python train.py --encoder_arch="swin" --model="contrastive image-text model" --dataset="single toy objects rendered from many sides on busy backdrops" --train_examples=50862 --image_size=64 --crop_scale_min=1 --horizontal_flip=true --color_jitter=0.1 --tokenizer="char" --vocab_size=27 --loss="softmax" --embed_dim=256 --encoder_norm="rmsnorm" --encoder_norm_position="pre" --encoder_activation="gelu" --encoder_mlp_ratio=4 --encoder_head_dim=48 --encoder_fused_qkv=false --encoder_bias="none" --encoder_qk_norm=false --encoder_layer_scale_init=0.1 --encoder_parallel_block=false --encoder_inner_norm=false --encoder_patch_size=[4, 4] --encoder_conv_stem=false --encoder_depths=[3, 3, 3] --encoder_widths=[80, 160, 320] --text_encoder_causal=false --text_encoder_width=192 --text_encoder_layers=6 --text_encoder_norm="layernorm" --text_encoder_norm_position="sandwich" --text_encoder_activation="silu" --text_encoder_mlp_ratio=4 --text_encoder_head_dim=16 --text_encoder_fused_qkv=false --text_encoder_bias="all" --text_encoder_qk_norm=false --text_encoder_parallel_block=false --text_encoder_inner_norm=false --text_encoder_positions="learned" --init="trunc_normal_002" --residual_init="none" --optimizer="normuon" --muon_scale="match_rms_adamw" --lr=0.0027 --momentum=0.98 --nesterov=true --orthogonalizer="newton_schulz_5" --adamw_lr_other_params=0.0013 --grad_clip=1.0 --gradient_centralization=true --steps=7100 --batch_size=256 --epochs=35.7 --lr_schedule="wsd_sqrt" --decay_fraction=0.2 --final_lr_fraction=0.05 --warmup_steps=210 --weight_decay=0.2 --adamw_weight_decay_other_params=0.05
Rows from block 2 of the image encoder of a small contrastive image-text model, named by matrix and row number. Rows with one number belong to one neuron. Each number is 500 + 50 x the weight over its row's rms, rounded and kept within 0 to 999. All counts start at 0. Numbers have three digits each.
After each neuron's rows are labels from the 100 images, of 14848, where the neuron reaches its highest value: "responds to" is what is common among them. Only what is clearly more common there than usual is listed. The data: single toy objects rendered from many sides on busy backdrops. In brackets: how many of the 100, against the usual share in percent.
# fc1: MLP up (encoder.blocks.2.mlp.fc1.weight, 320x80), inputs 0-79
# fc2: MLP down (encoder.blocks.2.mlp.fc2.weight, 80x320, transposed), outputs 0-79

fc1.134:527577502450501468545593522585437514393470555443461514490571568471505467463500421504470463491472500512489417503396445531440595447467446481531506472498561565504449611537529547605501467496418548532538537483483428552444578494536439559507500452
fc2.134:517505483603460391580495489531481396454474534452548521467534491498384503450468498452489464489480492481486460467525488513415558468477451486644533432454515528462513567445577637553516467446481521539525499549426416499471555558578514552513504487
responds to: green (26 vs 8.5)

fc1.121:510560424476524479528572468494528455441515469449554368456527463478474593488473405503506572462465504497499441473436589543487564543458423622537492520496425384519477461595499531509522507575472497454553448464473524533520559581535469518501510590
fc2.121:492462510545546567479600412434501464560533596450473487549409494412568557530424610471443519534538570525535513466594430408474564463491530546523544519529512577466470506501532477468517444491527455551512463430493451500470475594529466499456424570
responds to: teal (45 vs 7.9); green (31 vs 8.5)

fc1.135:539474465572530470493632521455489435461503503599483575482451514487535552534471473410530469460520553506463526546521500417486570469451456584591515463527470503578492487507418504452528440529456530514491549548473526560426477493473385367589457545
fc2.135:483513486507465499434556558484539568503441513580460587476511445441524414641475508439431540520479541518310507504519455576538480533475492490488587505464513563466440513427425518509542458493484508472479527494538472491498518501517387563555438555
responds to: purple (29 vs 8.5); yellow (29 vs 8.5)

fc1.145:573507460469506492483512454564536414478416504494435552474564524472482488546440552570546432468439547453556508608422521384487473466506505455564529468502529518442452451479626513532524497410514497515546553467449506491496451466499522571481539661
fc2.145:445493483506512403489521467475550423522506482507433506430573497391544483482483519573498504416530527431502547541522471523440503408471504464592444432511539520481393549574451535473529383504557484481497519557502561479564456515541605608582529500
responds to: orange (29 vs 8.4)

fc1.128:561447515420536456503511511508527476497504525384401456465552554552473427510557439487390585473470451522537434520498575598440464498499435488548505547415419543488556452494429527440462527524559478519526466489492575515523537519586506475601543581
fc2.128:473481548495463509506535476476495460431558468449569531500408459486478583520428488571475481532496581485496598480652410516509464555573470498504497560487424493484465491553451379479467403467552439471527519550465593495566511559467431568467522485
responds to: from above (64 vs 33.2); green (30 vs 8.5)

fc1.80:547467461565484462486509508497561452457479435511473472441551524491595531590623565425443549498472539488466462508572420520531557468414421466532485536471464460503510492531546541439471467353570508570499545504464483555480482451608494557419556497
fc2.80:365492456588437547530464532459486582503487553461426463512530525511563575481496538633529457536553487489533489559462515444554507519545490551585487385424486447524481439506471533567514495510426454456509536524533469466581427565434447432452465501
responds to: white (28 vs 8.2)

fc1.86:606530597422453485563448560524501473497456527494486500519456563564482518433492454518530465454384586428391509442498519465474544478475491515551459488503537586490477494472523562530575373527547474496585521501543428545441556466500567499466409551
fc2.86:524576491501555432500542558482470505438484570509479523454496515409489590561607477513536425460558423550485498496374602604395474482525463430528491470527526502482382511449457542483497578471503531501465554456524520497557464513541485502570562435
responds to: barrel (26 vs 3.5); yellow (25 vs 8.5)

fc1.49:528453557495503542554404531395538518504541439532448488527508469487451591431490516422526484572572460503524494546483469510530591434435430456421443459451484427509563542535557564578582458552479426565541492534528459487524451462636499484471480472
fc2.49:565461486441505568550515533581471505487445489558428507535559436544518493528562451520522462630522490428461429498526503457547466595533513407503487539522468503430583547517464523456465411412494481409421458475571583518570466541472458583491445486
responds to: white (35 vs 8.2)

fc1.314:423508553431634537523493585530521471553487497552513439400582491441504539450448529513552465505463475453491556512517482449512553504499444552492512569424495486483514477446557508462408488551504480607505556424501594579394504495470495391478465556
fc2.314:401403609585491478596452544454503538485482509530533470481547500536411487487513502464477496579489437427545428456512472575555520571529462490532568556485474529477487523456452643514416482502474543568585421493425487524477463492544495543585500505
responds to: brown (30 vs 8.6)

fc1.34:492461545465459544568474449572500550551560507525415518475520467470437515452555526532550496600618459502430468545492457526542505512556401512518484410521535519505564400466421461389472520485460512560455569574370482530505546451549517528498505450
fc2.34:465527527490506414420493553537617465436535554496497471514565557589544496485494533493531461427486554455457595340412526472466461514532512519450479432426512537497461567518497557521489408530512460530460470512481482469486427572462496553583577566
responds to: green (57 vs 8.5)

fc1.36:441496545461472553491610516581476491511515462472530410501541463471515600463441442537492531532469464472519469500404557545404547467436422566530477497488429449558516466530541518547491556558412530419492418479434497537555538589526439568533483599
fc2.36:522534514564468525483508450450544539549527531421517479426468520544475585448503547515522533573418560520455514540561437535402604532456502569564516449486467557476469503550559550474514403516443479521514537383512426478468503484531460508487466672
responds to: teal (59 vs 7.9); green (33 vs 8.5); dotted (26 vs 9.5); striped (25 vs 9.7)

fc1.28:522461485508506490497577475596431579478565520486471489537483614472502515537469472460504642422528397446506551516418484487525461453577489429554505490469525560422444562520480498483488530551431507576472538470405529432432526425513459555557494568
fc2.28:515436542509537495480513479489470530542455475450491484511479583484456482575540507454503655383460449414460507533534463474552591530525443516547437392475545432517509399502477540448534552541513430537495453611446439595435532516513476506532524464
responds to: black (25 vs 8)

fc1.94:481485476459481514516517514544470499517451421515620517530506476496485526420486497463624476511445514521560579528567493502601584495434457440510505539569472527477441579454612509406444492426485485546544465454483468503443464420556383570543538466
fc2.94:518534549478502510485471501572472419415537401498433502496540523520568476536499521474501472547566500464526479520559437525507495560542543479457579502477559478429536517514460517600493461584528396445559501417559396497524343427418478505463512435
responds to: teal (39 vs 7.9)

fc1.110:514527525581538513435579467478567438436585460541426532560482411496471568494516499454582531547542520411561444476450521501507540546488453444503447516397543484427559566494516569510563403445515505554471567547484436443538422453549435515464535462
fc2.110:547477446410462605515498444547532546680457530493490464528526472520443484466451444521558517539476498547480512538480515562492503448471469469447458488568441464434520518590497514537518520507556558515391490485639503430530478592493427502489445436
responds to: white (40 vs 8.2)

fc1.262:536476618467429588566357540518521495491504432511514536549481529540498470450424538543474497548435408431447443563433596506491471483466488432476530555495430530454538457574489546399449491509555476479569545477550541564493500484472496548549569468
fc2.262:515481509452536483477555454494584521442492534444569534484555492446509477445458470465473515537422450494508560548478466434521533507456600531464479653546539544509565562462426460504560466427451595569525488547399495448430477469463548599535428537
responds to: yellow (33 vs 8.5)

fc1.303:493612532452515421524526485493423523546524446484449484462427584493484447488447458492487519497576407462482475531516514436405468520574485412480425478462585515493557499507428558537561500500453550479468573531561439539513581556527637444574528482
fc2.303:552627517577528525484487554554503413541492527518430527452469578482551571447483505514526408609566543427486525486500423531447473636616482545524515489432403469456509527486471435531510516539519448469448468492532454474509450517465512544483513414
responds to: purple (34 vs 8.5); green (26 vs 8.5)

fc1.287:599485628458519492478490533460596581491504482507483460526484498580461510574471458566434454409563434507476471494541476520489510448592469516469522486482508484428411510533527541454452506540372660522508445465480504512484431481539539529551434513
fc2.287:459506421525452420487561467517565522573512507400483554499512551446563524482521475484526530537551401553512523548553570564449518506467579345530480445525428467480511468505510389505548431490525465549522400462438463593518562511534490439467511545
responds to: from above (64 vs 33.2)

fc1.123:572530553542519509499568549464549551503509432492479520421429486513404567619535505477461560530459508415526563484554411543527561515468486480568453457481430479514578548549482488525502410360449407564549482495512443449447501519561494535464457496
fc2.123:473471546556393587455543498531498508514519498395355479469581632528505492496482461555511535445488452452473620472462524479564428491510478493517471528419519518581458495521414645455514498508508434484538500504518523472480471583515519530513516458
responds to: metallic (61 vs 33.6); white (34 vs 8.2); grey (29 vs 8.6)

fc1.82:595536487489477449407523498534507377471484516508465535580458510515561538535453486490489467503427569504566559553533514435402464553445498478548395408541439511511510522501628497613532510468568473491554500487455443461431526556476504494557420538
fc2.82:435573493524500500584491513488508626547513551535483480401511468500479505529534459526501493498552440551520502528432383542498540452551508519518492498511609540488435489524347488374471425562455520501473527545522623494560466489487574537517509438
responds to: blue (29 vs 8.4)

fc1.252:548528431476512500523402550553523403430521532489452515435522573455499553474469540585544461528481442455505472519476517511579566490580517522466530561439461504537505462494537427455483380474558448451502423563570527500532527472573550605512436383
fc2.252:444523444515536541453458457497501428433497487520547444550473479577575496478532517458437499491585493519491606503464512537531579529437567450421475545542460516541535535536414476539532520445472564531426617426436415471461541517363451460524550473
responds to: red (33 vs 8.1)

fc1.154:499537521614583457498545468476540513462427416541494412485564555512495578535484533430472550537426502444503580474487524488485545464490466536533592544440432580487578491489531415477425552507435525507600523460491461495439435536513543378435479516
fc2.154:482526543458536494530506468473537506552508461438502442483411508586578582513487537488476580478508524573532564467403488478611619426417572416481457475438500550480497497506541556583507560466460470573523460486475452557494530519553399403532497517
responds to: brown (51 vs 8.6)

fc1.83:485505497442477512427446435442567551504519543489403500506601613562457554498543487568509425474493464414420478448499510535525552497502493445564436493592484450572525457386455516528537456437566532518535554563554471507471552497576393537496491489
fc2.83:476508539458487416582527584618518499483499522459492452589564500482541469455594472515519538517526483595536490590520458495490472453505426613591464579469491571461488452513440490446472509487552566472471496561480478377578530552456544532536497428
responds to: white (42 vs 8.2)

fc1.292:455475556425491439505476507575469533573495543537473547579536549428449418491452370516481559537505485516525496482446518512441543485466442574520558438510484563531485522467585492547488417367483457489476483555569466586605502510573460527530438442
fc2.292:468534490592516490557516515539423437441475541493446548538535432538499551430449485498495590502414491516523524476466496563488493463460484502613545373450520521521481514447531638516500457392441577583543562486556489545500446496586561463494452499
responds to: blue (49 vs 8.4)

fc1.244:524546447502534524418549497503522456609422505505440477470495552420391510501484529507505426475482457547410601438529476457464632512488595568545436482470494483551502551501462487523532625456447545518477482536401467502536521468503541579541448494
fc2.244:466462479490436488470592466552462491544475542410436541519498462443476438503493453424425487544530434523533432581505470575563545557429437528491493519549448529533556526425558553434510599449599456540483517582508579524447462491563577486529417472
responds to: pink (36 vs 8.3)

fc1.280:560524566492541507518548449513460488515471373475566425563519439516431470435489452596457550525475487441526502498415539537502549557426489595521538479501494348576512414521497551516469551525475463454500453483434497505494607532586485533567470475
fc2.280:449509485519513498489500447446567481539490590496511488533483556433550474536476472472512493496498562559463491424576392482471643559506465595629495505484471583456400518538489455537536459507509511513469533462468464476491552504564483517361487620
responds to: green (55 vs 8.5); striped (29 vs 9.7)

fc1.97:517588553473506533596601455501539528571428440509509459535490453584430542569475500541512470454520450544481497484495478490491544497541421536417483497496584478401447515451488466406475522549361550519570548447550512520477410438509533583481533455
fc2.97:423480507502520403534419464501584510466518549518568450516559494451524535516470514532462477480502503568520495623580488502445461534468435398583505486527490532383502447458492505581567465500583471423473476473415565488408521456525413431522528557
responds to: from above (62 vs 33.2)

fc1.51:489543478399458434533497490389485442580517491507416540503545476460553515440510559528507507508443544570549521465410431437492570571544476483448460555453457528519597528444560525423556462470495438598480534473538561554560529513543496546503468379
fc2.51:535498578450429500499494558450510541503501425513540401477442461617423441549536560488548510509507478483476494504434505464565448559513524436544527509447430408488492503512503568535475514488673573471454441594421406526531566488504478526487480498
responds to: pink (29 vs 8.3)

fc1.46:451568429484402523522448482380494515560549455542548461481510474420557629476540587481529514502539431450580572554540449514483506545463502507481341519545469513526497507517474570502441497520455510514455524504503495423517487540504423457624491501
fc2.46:565543475497505504505573425585467485461619464575464568503509435461511448448521510476561441471414589463559473505524546435490470494481419481495550441556534448506530390398406535492479530510465492399490596478516572503531505448515502564463560468
responds to: yellow (32 vs 8.5)

fc1.85:560534498495517463493465477535444553500492577482429505578535572418487567580517459441461632469554371510411517522480498506517492518587485507543464427507572433436443584560510467455498527494438515563433514460416500510501523457515400559533493539
fc2.85:490478463581541528474538514449536522487527465405536536565472495447440477586539456451559585367525459464493445438466467474582557532516446431533482448470552527579518472457487596405501556478545431548466504596449449577436515473513490562512513551
responds to: black (33 vs 8)

fc1.267:482550495490530522503606491572444485503440466496468508506491524501420518474498481520464572492490452565509559581402550512452539476443479513504439442478486400636513541437500537545436627503420531479445464428420512421513530542517532555561480599
fc2.267:449505533471508533468532474570500489571492457512517440428428470504473493504404503356490477508523509557513464430551502570503597522441570522606539390475402480461515493503456573473526513560512506575520481564421492492460585472524594545586468496
responds to: green (41 vs 8.5)

fc1.276:541534507406492485511549434505506441498454444493534423536571434500441510460506359544508548470462536517469476440443545621483600567455463621481496470520499405529435445535476530559520466527490512465525470527429526565543579509573459549550457524
fc2.276:503515503555558569443569469460469486490528574483462475578419542466542497507486519415422507515568547552523490462534380399531504476433558533525475440503499511468420476448530441513575437507587555618527515440550431555470508558483495460430439568
responds to: green (32 vs 8.5); purple (31 vs 8.5); dotted (30 vs 9.5)

fc1.306:487497553434394557468544495475433444512531458543500570554489502526458594525532513489489383459556437494421483490541650534498483545452586478489429587515449568581544499549494556496408463442495520532540498497441455470424510426471532526553509471
fc2.306:493520527448555498504428466427511415549473553454560502490441551474519394434472497508536487577541504524527454480598482405455541617589520482467568472496593492425533444447531445460476561523472465612459466545412479481501566451460547501493566506
responds to: green (26 vs 8.5)

fc1.309:560530483401547527535544473566432541450428458553432510527565490517487525470421467471531459464500428641488509398500511442497546507446488441462561540534478533549441539361500580482532457464487594506579537490583510524423516525503466470555526487
fc2.309:428484527530522502486449504403546411496478468482586520627551533496522452598496555519556512512570456499432474630581421482558452443600530519502451491577490507487517392516478478513466500565509453552510462462489485431489578513483472601505488531
responds to: red (29 vs 8.1)

fc1.138:550484533499520563413532527496487508582554425530576470531494466377575504499385495463512484474466468516452603462479579532433489479441380450512529518534471518432476550430547435542539495484487520441497404576484489529547532593587540536527501468
fc2.138:522419463535465489462457528497513533475485476486567477474604462494490538520491544451490464499521457593554493462496497481427501450550483578575512565424544412536471451585448498540430494541446524476616574460585476591443515376432529557484468577
responds to: from above (63 vs 33.2); red (52 vs 8.1)

fc1.11:474494486526470460529558581554513463609607440443531425472504517457440515552483483520461555479382488459576442573511428546548493490510471529474555520534537423542440382443554565577481461445539489476451524459485455551568463605492507432519499506
fc2.11:516472473521457572439397433506548460546438553538406595468523446505583531560541511480567477458552467504532535464524496419456502568445542525537546542539502536560570603522555541512467502481424543543536415457483528363396475493486479450502504518
responds to: umbrella (31 vs 3.5)

fc1.57:525525453502570493504517498445486538612528510479511520438598496472502524491441439479491425471415434500504589458513468474512644519497596472610501540475462577438454477462478511542503517384476527493515626414491414569471505474517522489450527514
fc2.57:456484490604468446577595502488479422470462523474442485508507415542387522547449547471543490543448498519526466498514505592468535417502398618634478500545505526485472516518531618444464508518560486534534517511493501475561466429582443511557509478
responds to: orange (49 vs 8.4)